A small spectrogram enhancement model, trained from scratch.
Model: log mel input, arch unet, norm batchnorm, widths [96, 192, 384].
Training: adamw at rate 0.004, 18000 steps, batches of 64.
Data: trained on notes from a synthesiser with random patches, 78125 training examples, 14.7 epochs.
Rows from block 4 of a small spectrogram enhancement model, named by matrix and row number. Rows with one number belong to one channel. Each number is 128 + 24 x the weight over its row's rms, rounded and kept within 0 to 255. All counts start at 0. Numbers have three digits each. After the name is the row's rms in percent of the matrix's.
Before each channel's rows are labels from the 100 clips, of 14976, where the channel reaches its highest value: "strongest on" is what is common among them. Only what is clearly more common there than usual is listed. The data: notes from a synthesiser with random patches.
# convs0: first 3x3 conv (model.mid.0.convs.0.weight, 384x384x3x3, each kernel summed), inputs 0-95
# convs1: second 3x3 conv (model.mid.0.convs.1.weight, 384x384x3x3, transposed, each kernel summed), outputs 0-95

strongest on: swell; filter wobble; noise
convs0.315 091:141149124191125136130095112138128136103136125107095096101146081110128126122119150136123090163176137144127126139122140146070121154146141159095137137125050104103161112127122126105174152118139118117128091165092112138113144154102170126157108122129090176134125148145098115094073145074139178095
convs1.315 112:106118145102167105117168154132106097174122128135137152155098166134128130110123095136128144108106114110147141159086146125119114102101128093143112130129183122164146114102124134116110123146111115122127139097165135125128108113125110117108137104146133080129122099097125136126179109196103092166

strongest on: noise
convs0.144 090:150172103145150121095122184149132096128110164136164109156155101086096153118134162152115105135167143113126172175124176111148126105111114124118115128082108100095203098122099124130147083158120132113115158104174131128140124130067145117143134099136126139144126129139093154103122133154111137155
convs1.144 096:113081126156113157128103075108108107143145112141106150095114085126117117090120116142108112129101112138149118145126075144175101194123110102137119113126129169164126145133130121200109124119122102159114085124092136124125110107196111138110139162114118086135139200132165125166155116110136187140

strongest on: drive; noise; high-pass
convs0.95 104:134089159128145111095146143105102056146138128121119147148149131100153141100118138116105128123119106109109132176136114144145122126124150103088122135162113119152181119087127082157111152125144082116164151127136117157113104098095111148143132077131106142128146153083109116136144119123092120125
convs1.95 080:112119100170119131142079142136124113130160117123152117120088091114098109148119120137146077147115125172122093135101132130129098163132092139126116130112121119132121123148132162081137075116110139151120090149132128124119155124150134113122118154119119106126127148126113166147134121121182191120

strongest on: pad; filter wobble
convs0.89 094:116120143174118144145107116136123118079133117115101107115126117099141127149096153118116090167126106146125102132141150146104113163109148136096137136118094104074131144153118140125166146095116129126128084124081108133085132167115138132162099129117084140108142158156090132121065124065161159090
convs1.89 093:135131144078165112104168146122114113171109139121154150151108153152132116125145092138138154128130133095141131142105139125101112111128134116147140114133170117170154082113135129104107130153121131114115156129157142117151109134101126129099140081142146100144097103103095129116170130183099065161

strongest on: noise; drive; pad
convs0.226 096:151132122160148086078117181120146094149138144140143103162165103091109152144135140137131101124148137101114161156131153103150113102120120119120112113096106115111188094099107126139123083132105128117130157114154127140130125132064134110147140100106128151131122132124098128121119124148104155118
convs1.226 095:096096123154125157134105075118112109142163106145108148091095078118117123101125122131111119119108121148149117149115098146174104193118116102146125123129130159150116153135124135177123133123121109174112075123116127113128121116187118152116129161126119072142148203126171143170153111132155192151

strongest on: drive; gate; noise
convs0.37 078:139088121102149100102148086130125104109147129100074141120133079112145120090093138102081110142106125110127157199135104158098140154114138124110123147145120129116154137092122099162155169154131088142150126105139127141140091117142110148136164118143107116118165128128146109096122112124086092136
convs1.37 109:138153116130118117140102170124152140129112132118165121129106110140057119153144115140126117140145139144120092115138157113118115092135050140142114138107126119135131098131147155066133100133136164105129100153109136133131163177115148101113129108136126135130120106149074150118126129130158148091

strongest on: pad; triangle
convs0.73 123:159125091119163164128122132086132170149093121100128107127107137138122143118157091180117154117134181126124123135133102131093110133145131154170154107153149083119116136138146098170144130149131163124105143142138176122146115118092160125116135143161149131188076115093169089109136136181097108144
convs1.73 112:095120138129109114155147131153143128096135105160121108127157120127137128127086182108135135124099098139123118112159138136141135102090147106097108188139123129110116144116131140080154134126125113129170101086114091160085133116129128125137117155086095124069194117139102139137110112110139151107

strongest on: pluck
convs0.159 108:117119144120138097121125141167149110132114115126121106112127144099152162104081153102111144131121104119112117145115119135154119145113151111118131167164136106072140138132078161083164119134067090175163107128100087171096124134125128116150132108108105105131141114141144119132115096161144127142
convs1.159 105:138120130132167149094106112096121149128140133122141134141120128133135108117147094116130116135132167102137123132113107143133092139167136141133123069110110135132141117126161076149074136117142159089091120156122154084145106105127164131102110122139146138160101131066131120118117148108104131133

strongest on: swell
convs0.33 105:147153104140139173169117106109129126113117113112086150123121100118137151133125116154115090131143134143132096156166132143105113141119134099135120132145135106087118168138095109135145129120134142110087135127097168100135121141140159101141159155139139100152127144120129134166118158103144128113
convs1.33 106:125139143097109091096123163136147107115094147158152136151157121109113102111127152167132138127121105089136146142147101125116140109121125103130109152125132129107155073111153122128147153163130116080152133113159130165125111115117143118089116098092128104114162110152079125095100109153105111167

strongest on: triangle
convs0.258 113:172140111126180145109119125120121131113133135122120143129112135125126162123137115165161098154150161112128135186134129149117124168130110160135175140124142119085175157148121111142152117182126153114132171134162160137155103112092115145115112152169151100182118118111137133107145103160110098172
convs1.258 124:108120132115079115148147125115156155128106125115126121098137112143078124118106150124089134112113091132124113107176128111142157076110071100122089136133136151146116124111139146127134121107141131106121093112075119145086147137143127100100157143090115141083136114166109130136134128105129144095

strongest on: bass register; triangle
convs0.299 095:148108082128148115154142141163136110120122120115128153153110113096146147134095140127131094122132129144121129148139191117140114134094128080117098163138153094098149144123067147076156101164108097146088164118133132085120122125128125116140150135154111095151121114120130133152165118134146119162
convs1.299 087:103141135137101131102091108102158133117096126163124158123136112147103124096146107153102114146118136099147126124151091150134110110156100109124090114100087153133139101099180109151108136127116141039141121138119131144117106099133182113086146128103139103131149148109096110120096134094106153146

strongest on: drive; gate; noise
convs0.6 090:158092123117167126122140081125128121098149136088063154118136073125154113103106139110086115111110140124136163198136126141103141134117140112124141162152138149126130148089120105188159156179150101144130140100148158117167098118131113156132144137151114118139158131130175124107121136126086107142
convs1.6 112:131151120125104113139113168116156132134104130116152122128119121143060117149135121147118121140138128138114097105156150113112122089127054130149115147114123123142125089125147156063138106134130159091138104145104137150122165185110147096105139109128129136129124098162062139109124135133150142086

strongest on: noise; drive; gate
convs0.288 103:128129130138175105077126178099121114149121122145136110160141169092119164125151107181142152102130149119105144156122142126132115106115144128128132123130139102118170110087130107138127091157092142111129159130163154138127130094091134125119120104131089149166094115088133109134145103154058133145
convs1.288 104:100095118147098162150124070138136145115151103141114115082115071114107117101112171095108114134104117154126101124144120138166131171130109108113120147147125150127112159153126142139139138117137114148132074135099109119110122116172128150121117179113102114100167178145144151165130122100164188101

strongest on: echo; harmonic FM
convs0.165 097:135136112143144115150125125154119154122151114133167119097125106099115117144140121114120126118138133144148128163121162130117149116121138124087103089096117140113159143120112160130091088169108133134051144124141074045109127160168088150168109163122106121124114138141127177144127105111127155122
convs1.165 098:137137143124144112095121136104133120144079132165113137158135174124178129143120111177167107153114115100132134123128102122053162138114191131103158119163135134132165096138124086109129097118124101110147187108110106159129123121104123120157144117130112178135148094134114097065134153134105076099

strongest on: pluck; bass register
convs0.200 088:148136141123126129138129145157143111125134120100115105135114134098135143135105173108110130136131117132117128136108169126137116148093140128107112176148126080096112144126072143104183134124093115145136112127128094138104130109124137130159133103121085102117143134149120157132144115124158128115
convs1.200 084:091130134120157144094110110109140147129113119161127140143128144152127129112161096142123134128122155096135128131118090147119091108161119107145070092104110135135133118099188102125092128118129163081126132138135146119113102087135193090109131124138144121135122118057123099109109136122086116149

strongest on: pluck
convs0.336 092:086141148129132117141117130153140111130131115145131106112130140104136156125074154119109147152089108129111119126135118137125111159105159118119135133147140100100123149147094169077149120105067111177149091111092089156077131151134129110153118116113101110110132112152135130119129105141150136147
convs1.336 098:161126132120160147093120108102110158133134141117145137137108124124131107122142087115132129136152164099132128140097121124130097149166134154137147075120119129138149111137144071149081140144148154087087127159139148082163104126126149153097099120148142149160102124079132127124125149121104123138

strongest on: bass register; harmonic FM
convs0.60 111:112135132147118135132120105133126118089136111122115095132119129083139145134096183137107100173123092119118096136135138146118124176111138122082135156141093107077154126146121139102180153115111124121159113127098083163077119144113146135165101125099081122099159145154098124110085118085146138103
convs1.60 087:152116146103159132101166137117094122173107146116141157133102133166110124141156093134130158119143143112157130150100144128108098131147105125153142087128164134186148086124150128141092125145131147111095132150144167097155121127121126138107145094160171120154094114079118139131176146166098098162

strongest on: bass register; inharmonic FM
convs0.41 113:158181120111112125146136130171132145113123166106147133104112123142096115127129117116140125129149143108166156124081163100135144118098108143168137146102148156107115146139118120124147104150088142136103138108217115098159120134132140180080119128115162101165123100162126180139122100163120120169
convs1.41 088:113114137134126144135119115074131154105117117109105113138121153146120110106127078137092110106110107121109117116113081114115158114125110111099111095112097153136120133101132113164088134109139120097111129111059127140107120110122126093136141139110115135115092114145125071094107153063090116111

strongest on: drive; noise; filter: high-pass
convs0.16 081:138079140105137119099139075109123097111154127107067134125146070105150112098096148111074105135106111102122152189146089155096132146126140119109121150144127146116165126086132101152147184141144081141152136112132131149144091125138113142147158108122104121110172132123140095085124126124090091130
convs1.16 104:138152108136121111134106177129144131135116137121169120130102107144056115152145109145126116133143137143119095118128157115113112095130049142147111145106129118139128097133147161066138097135128162110132101144118137136136158163119145105110127100142133127132121100141079154115134126136156148106

strongest on: swell; filter wobble; filter: low-pass
convs0.294 082:141160141175157160128094115134121118082138114118090127111116103105136121144122127135132085191165146143123115153154125141075113180118146149134139130098077118068158151168104129117144149080143135124096112131093148121117122155122113130159102124139145139137127169136098139118085118091188154115
convs1.294 101:118120145076136099089182139114126102169093132130143134123113148139120121087114109144111161101113102078137135143132121117123129093106121098152119145144185126169132092100136114128126140139112105096144126101138143144119088121123105117078156093131135101114128094128109109122173120179076082163

strongest on: echo
convs0.185 113:133125107121158105154135106129124128153169112143143164123109123120125115151124110124142129112137149142137126196132131141130128102124150104116106103105153158159172151119124141121088087178099129145072169125144101062115122144173098137143121145132143096119109148119144147176169089111156135157
convs1.185 109:115138142149114103103099131092140132112095122161125125149117144107173133145107098174163084154110114109107110111126112142074171121101183132116123128131101128105140108135136094089127107104119107100154164087105098159121133141104140104159134130118100151138162123129102098080104137108115108082

strongest on: pluck; bass register
convs0.281 087:155135130136111129152125126163124125125127134085113081115110102095125136131111169113096140148130116126124130128103163111133132154096145139114127162141100096102100143132086150106191133120098133146140074120125091152105135126136140136153132118103093110116130121166129150133125117112153142095
convs1.281 087:095134133108173134097112110112144141137114119174132139143130153154130131113165099152135139127126159096132136140115099154110096105153126105154093090106126136134136108107177106112090131136136162097127137133152146118125098115122189096113132117158143112142110114072118094104115130146083099156

strongest on: drive; noise; gate
convs0.110 085:152105140101129111102134078119122110116147123103076147126134093102152119079092153114079120137115120107132146205128106155099123154112138138114122156142123139104170139088110107152156187142132070148147125106131111151149095127145111153132175105135093122131169125133140095108119122126107093138
convs1.110 103:124155105136131123132104166124146142128117128122166116128101105147068115151151115142134113142144150143112088116130153119110104090144061138146100136104123116137130102134163153058134094128130176115126101156115146128126155165118164094112125108145133125135117102131081146118128127135153144101

strongest on: triangle; square
convs0.255 124:138106119122206126129131139111126123150116105107126124144139132187139122124125118126113126113120144133097109163229140132108095123120130122125106130131125111184063119131149122112114117179108140126117125117104129120125107140101136114127135115135150097144118129135118123121171144143106120092
convs1.255 096:148153154110069113117136127149134121097096158138097139107181111091127105127101210125128167148156076114130158135229129111128148118108144156147125163133132137096129093142102113146167153127134105099116117116149158127092136151116105138130098120115117154116152139139079124129088086141135134139

strongest on: pad
convs0.168 101:127124109129149143152133103113125117141101105115126089125136113186131129121140117148143115101119129144103095116197126129088115126120135093132110124138120078175080122123164102106141119143120134111120125120087127129140112127112170110116131125116151103145113115132097099134142158115091108086
convs1.168 095:153135163107083103118135151162127106104110157119105154121166107099109109128117188114110164126135088114142171157156135102143137109107115141141116141126134157091143098129102127175147162140115110102111116109168153115124131095115105155106096108112133119115127131121106148134088080149133132179

strongest on: pluck; bass register
convs0.250 108:132113148113147099127131143156155112130136124114127117148120145097144164120100164094101137125114117121108121148114143129170110134105135107109123184164150098071138140135075147086176124129075098160161117130128089157105118121120135127152136098115105103125154114153141145132127107153150124130
convs1.250 092:124130131126157154094107103094120152132133123117121135141121131148136109111160090120126119134135166097129122132117086147131102126168131133137113061104108134138137116125168084146067147118139161085096126155122155091137102105123171116109126126146146131151093136056126102109117150114095122135

strongest on: echo
convs0.87 097:132114108144141102139135110156128147141151105129165140104134102118120115158140125082126137123121139155145139169120156117139151126113138123067097095098130156141171133116108150139082106146097136133063137118123068053101126143168075142168120160126102127097128140148127139140144118106155152116
convs1.87 114:132151148101150112101128137102150126143089134156115118159122178111182125142122108169163120152127120099115129117135121124060178123112195134121159118167139117127150103136124097089130103114131105110141184113122112145128123149085124111159137105151108175143136096123096098069134144147114061092

strongest on: drive; noise; pad
convs0.201 099:165129121147155088085120190134131085140144150150171130177162122092129147135127143132129114121139136114131163154123183118169104107112124125109121118097131114116172100110095116150121085136099115118129143107163152139123118113081118125148129097136130148141142133132102146133113126143095142129
convs1.201 089:095101118158115165135096068105122114134162095134111141091097071120129121099124127124119103131115126144138109137129082157174100197124125112147123113123120147152109157141132125176109135115114113166103077132110132107126111131187124140120128176117100073140128220131157130170151111114157193140

strongest on: pad; bass register; oscillator: triangle
convs0.70 095:184151127143144130111095106105116115088145133107117135097093105117103125131156107130150121189160164117131138152122131145105105190134118181149156115110112129074160136171100117139137146130118164125114145130136128125168128145094107164126122124147180122177097140128119130107107103149169131159
convs1.70 113:088114144080116110118172112107142121143110127121126113106134140141117129094099130128100161084106068093122132123157111118145157070089110077140083137145163132160101132084136130143133140116130101109115111083093128127087111110143104086102154127099115111084121111130127102134156120142090109145

strongest on: swell
convs0.75 103:092139132160114127143114105151136143096149138092109107100150073105117118126145153131124117140142106133135126126148155109124145135124122099066121112120090123095156140121109134141146139109161124128112072128098114106086137161141143134153118155073109153100118160157131144132089128076126161071
convs1.75 104:159115141118156121112152148143100090160095125148116164148097172135131147135144078153132135141107131124173143153091143098082120147126138138105182130150152140135183088118109127122104085128098119126163179125149114151164128113102101172124128091147143128150132087123146147093148136157119084134

strongest on: bass register; harmonic FM
convs0.202 097:152138125120114121145134135157126124105132138084122101107111108113114120129127163095098135145137128123162137135088180107142132139087126134115134137119120107091110136151095144109166131119101120135119079117156095114115126132133137177154116115123096106116126125168118189135125117110153136109
convs1.202 078:103133122116148149097104114092144130140102115155121141149130159177140113128176094168142114140134141093130117124119077147094113120152134105125111084105117135150139098100166113113092135135137153098125157140124135137119107109114182093137152114136138108129095130094094071085124149128084097144

strongest on: echo; inharmonic FM; oscillator: harmonic FM
convs0.379 115:123161132119143122159142139200129158144132126143181129120105162126082131138121100121157120114148152127161139117147136111138161095117107131157118110111129164123134137119132166095108083174070123129112200122162079101150132140144108122094151150126166098150117118143120152139148099163153130155
convs1.379 132:123102163111102140133141100090133175097114139108105124122133153124151112107110130106115121110121082109111141130130102102119169113108151107116118081134115152116143136125113082177093140102151096090087135104075156096105119118127115109117119151114126165096093113124136076113109127069094102111

strongest on: pluck
convs0.351 104:097123148124133099129126130161146104135122105134129096107121134107149160107084149117102142144101099116119118123128119135149121159108155103117145146150134099102138140142094173081147118113069101173163103119088087169095121148120127119155146106100101105114142111151130126133123088143135136137
convs1.351 100:164124132130162151095107115102105150125136140118151141145107127121129105125142088118136124143151162105139130137098119127132092157165132157130147075117113131131150109139142071150078136139144152089094124161134146088165109118133150155098094119139143145159106127076130132125120150114111132137

strongest on: pluck
convs0.242 109:088105153126133081153133149139137134153129116109107098125138140166135144130132142088098131142081118126114109118158140113163119145124131090119135130113143124181094166165142180074124090131071117171150111127105107136093123157125122119156164112104131109119112093161119132154160124160137126132
convs1.242 105:174145133120125143101094098109105136102125137129142144131110111102134109123122104122145142152163144101129131120142137128138129143143143179136156089120095133098143098132103076134088138132142131084113134149125127111169115159125119167121086120128114151158115158116121127127090128103137128106

strongest on: noise; drive; gate
convs0.254 105:147121161149160088075130187090120077156131120146149136154153154083128146132147131152129142109138140110125143169126164128160117112116152122106109111125125117120195101093113100149107110147089116120128153113157142139115121120099124132135120079117122153146104140105120123157135112144080144132
convs1.254 084:086104117147109165137107065124141120138163091138113132082091073104125101098122145108124097135106118148118092134121108144166113190125126104131126133135129136142124154150123138137130135119126105152113079139113116105124110113173127148115114169120097084122144210130144140166146114116167192131

strongest on: swell; filter wobble; filter: high-pass
convs0.269 097:136137116177129149124098109115134134126137124111098071107134075113119132113135130151137080165170147138112111119135117152066113163148132152109144132142055087101163114136126123106171146115149136119128104171085116141122136148091186113157117111128093164138119146129108101090083150095141156102
convs1.269 110:111107152102144099114168152146106087156125135139133157138123146122115135110118129133116149106097102113154153165104141121147114097091114089149096136121185139152143112103116139146121133140104109129126116086168134127117111093142098125103136113127135075113132112107128149145165091191111109175

strongest on: pluck; bass register
convs0.276 089:131159125147142152128109097132137126068134134103114118152133122083137132163111160114113126189148123139111104135140134136100119191111138118124113156145095127086141150126078150102180155138115161146119140125082087123122119142110131118171074108083107124136136145145125116098100139103185128134
convs1.276 086:107092142103150128099139113112121156158118139150130134114127126133113127093148111135097155118121137091143136145136112144132079108146110108170087100103146135165123108114173082117094129106139146075115092132128170105117099120125169108084134107156160138130125107078130120128158126143088108138

strongest on: noise; drive
convs0.18 085:117163117141131136114172197122133119157089129111129061144110107085096146136124111153153134140164132111095104103146152087127127113104103104090109125085135080162131108129092126095144081087127145116151156116140119175119141141073157102126141124115134116165117119133108135113143121116124135116
convs1.18 116:123095120161122151116087089138103091118153122156096158087141084107125118093118143151115110139104115134148145155112088142165086206139120124129121131131121149125119132135131129197139134135121113151127084126136138122133111062185126159110121158113128099134146190112151138160118123123143188174

strongest on: pad; triangle
convs0.65 116:133100107117170120146131120114127111152101098115127106129147112194126126129121123140136116110113132135097101139216124134097099123117125111128112127142117095196065108134172121108132116164104136124133128116095118136130109133093156117121137117107151104145111114137101103117160153134096106088
convs1.65 094:155142160108075107124142134164127113103101159129097147108178109094120111128108210108121174133147078120135167147194140104132147117104133152143126152133130147092140101139092121160158159134126103104108115113160151116113139126115094153124092112120125141118139136123101139133088079144141130161

strongest on: pluck; harmonic FM
convs0.182 120:116123112117170125145133135117123148151118098110136116132138110191115105127123108132121131122114150123088119148204146123109104117108126111133125127110135116206046130133160151102096097155111142144131115099110120128116114164122115112143152129126147108145115108150129128122186140154119118107
convs1.182 105:157164151109080106118116108146112127092082155167105142100156110093139112132102187137143168155169101113133153127198144121116155124109156171136139164135105135091139083136095104124158147127142114102139123122141136143124134164124101154142092119119112162148168141129095123118082096119144119121

strongest on: noise; drive; gate
convs0.222 083:130171109145130138088159201137151118168104139133140067150120093092092150138142099156147118134166153114110128112130157112141130112122094119103096130067123109149133117113095134105139073082122152114152150124156103177103128127061165101144151110129146127149116120137112145101144123137115142127
convs1.222 105:114091125160127151121088073131103091113161119147101156087130087112123113083113134141107112134102113135152143155117089140177082208127117121142126113133122160131113145138117115205119136129126103157116072120124135115135105084187113157102122163117122102134145197125163133166128111113142188166

strongest on: pluck
convs0.64 097:110110137140130136150124114149126119117141118134113106100109104092123149137086153092097146159093111137100112149118143141113111163105147124093124143147137099099109143142086172101156118109078141166133084117089086137084132161147132108164123130134084106103141117162126140124124104123163141121
convs1.64 102:141143131098177130089126111112133152143127142135153137145123139132139100113156099129148141137149161089124131133117122134125112134151147132143138080135132118141150101125153090116084144152153154091092143148153137094158097138110161127099113097155137141155104120083109120115128144147101100148

strongest on: bass register
convs0.274 104:101114143158115128134117102131122134084134117121123097107122109093123137132087167108100109155115087133118105136133138152112122161108137126082128127141109101076119134150114152126166141094100126138135065121081085138068131165124134129167105141096089132091144149162113139120089106088154155092
convs1.274 096:154127135099176132101162136129097110166115142126155151152119155160146118136142088133151143135137146105154135144102149126092094145137145132126159092145157122168159086123123116126093121145124133117106161141145135106163109117106111150113135087140150125155098100083118140111165158157106077159

strongest on: gate; drive; triangle
convs0.91 103:144170094134160149157143168157140146130140171112162102107112098109116142117111109153116137114174167130109136149140137152126118112100125109107126130124138087139133150116138144127134061171128160140072132124182132075105120142126135125108091161128133107189090136126184196137133097139142138159
convs1.91 107:101100125179129115112084117111099116120109112164117148135138136102140137107084116177131069141084095123146131145127080132118105176117143118096100133130113157120131116131138093154133090108113100111160115087091099169100117091159128126122134170082104147121183121135133111108119139098120159103

strongest on: gate; triangle
convs0.25 093:159119088149141131159126117135137169154144131113129129068124065125123121154149120116118121142148156142135108162130127135111122133127129127062128111106128130138149153125109142158122098128122160124058108144119106054099127145149124137149128163135103112124103157122164183122130121097151155099
convs1.25 115:114132142120155095093120156122124098139089126187135135176137177112169134140101106191174107153105110100144138134122109120072141132121180123101141141152134126125158087113144100085133085125131111109176173103142090178111115111114135116147135116117105168128181080127101113076127144148102075110

strongest on: drive; noise; high-pass
convs0.195 099:143083157115132127090141111099112077138134121114113144139155102102156122084111148113077116136118102103123133172142081154128125135134137117089128148162100132137199106087145084156131177119153083127180144128124123167127095109108116151139149075113099141112160147100112106105125132108101103116
convs1.195 084:117136091155134112143096169139133118133138128114164112133092109132086110154137119141143088142127131166124101132101152117108101119128078139138102137107136113130128106148139167059144069121113158144115101143143131124121161132129142095118120124132132118126118112125099158126137118142172159122

strongest on: pad; noise; filter wobble
convs0.275 102:111103150173108121138124112142114137103131111126119082110129098108116146134086164110110112159123088140114103110136146151094133159112133133065132135134101095108110128124119151122161137092102134125137084138083085143046136158132155112162120136101062137093139139152112142113089118077142166089
convs1.275 117:134141141097193127108148138138118121153132131142149140157119166133142114126142097128158151131127145109141145150089149131104107137130151127134147108140157115147158109120134122113096121160124138118112160130177130109154107128109130137114104099150134115157107101090118138114148132173107080165

strongest on: drive; noise; gate; filter: high-pass
convs0.72 099:142109153112155108102133152126116076140142128127119141143129122095140155093126134142114130113133130107116130186123123142148109123103134121096121155159138115137194123083130081144124131144119105105158136124151132147123098082093111150131135084129099130156144146088119134140156106138088105134
convs1.72 081:102113095174112150138085123123137141121144111131142108106095082117091111132113136133129078155115134171121085118121118135129113153143083132114104131116114131129121129150150153096144087109129145139120083156098115125112144133159156108112124170117108127111138160143110152147127128103173194086

strongest on: bass register; low-pass
convs0.279 086:150135131145120112090098105119124090069143135127124115114108111125126116133136146125134123193157150115138129132104121137103118181122136170139148126128069126086159114164107130126153156151148143132124130125122112133149127141096101180143096103132149145153127151135107133098078117099173139137
convs1.279 106:105097140101146101119181131102117097176111125115119133121114156155117141114118098138113143085101094104134124140126111123133116089096103088161099122134187130186109127096129127130117131122109104120113129092102154120107113110135095094107166110133141096111109106100127104138191120168089109156

strongest on: noise; gate; drive
convs0.166 082:137171108133142131103163210150144119158099137132137059156123112086089140138127112150150128143168148114105114104133154103134127118114103121106104136085129093153122113130088130088153068095116137115150156120159110174111133123057168108134141114126129112162121119136111157100139118140128130129
convs1.166 110:118088123162118152117085080130101092114162126150101157093146090109131113085112148147116107141101113131149147156124087147173081210139125128141128118130124155132111141142125119210131136134123108152119078127129142119131102076188122157106130159115125109134142196125157128166126123115138184161

strongest on: noise; drive; gate
convs0.21 100:145115140146173109073123195090125102157124118137147116164150164089118147138147117159132140106137148120103144155103139129134117112114144133127127109124123104101176097089126116138120105157088156117115158121156159127136121104082137126142109093115100151157089131091124115134134118143068135134
convs1.21 097:092093116142111155141123068131138128135155101154115122081115070113118116099108179108114114133097119145132101128150117150165115187124123103130125151151133146145108157154129135139148140122129107161132077138107115123106110121173127147113122171120105099107175191151138146172148117114164188111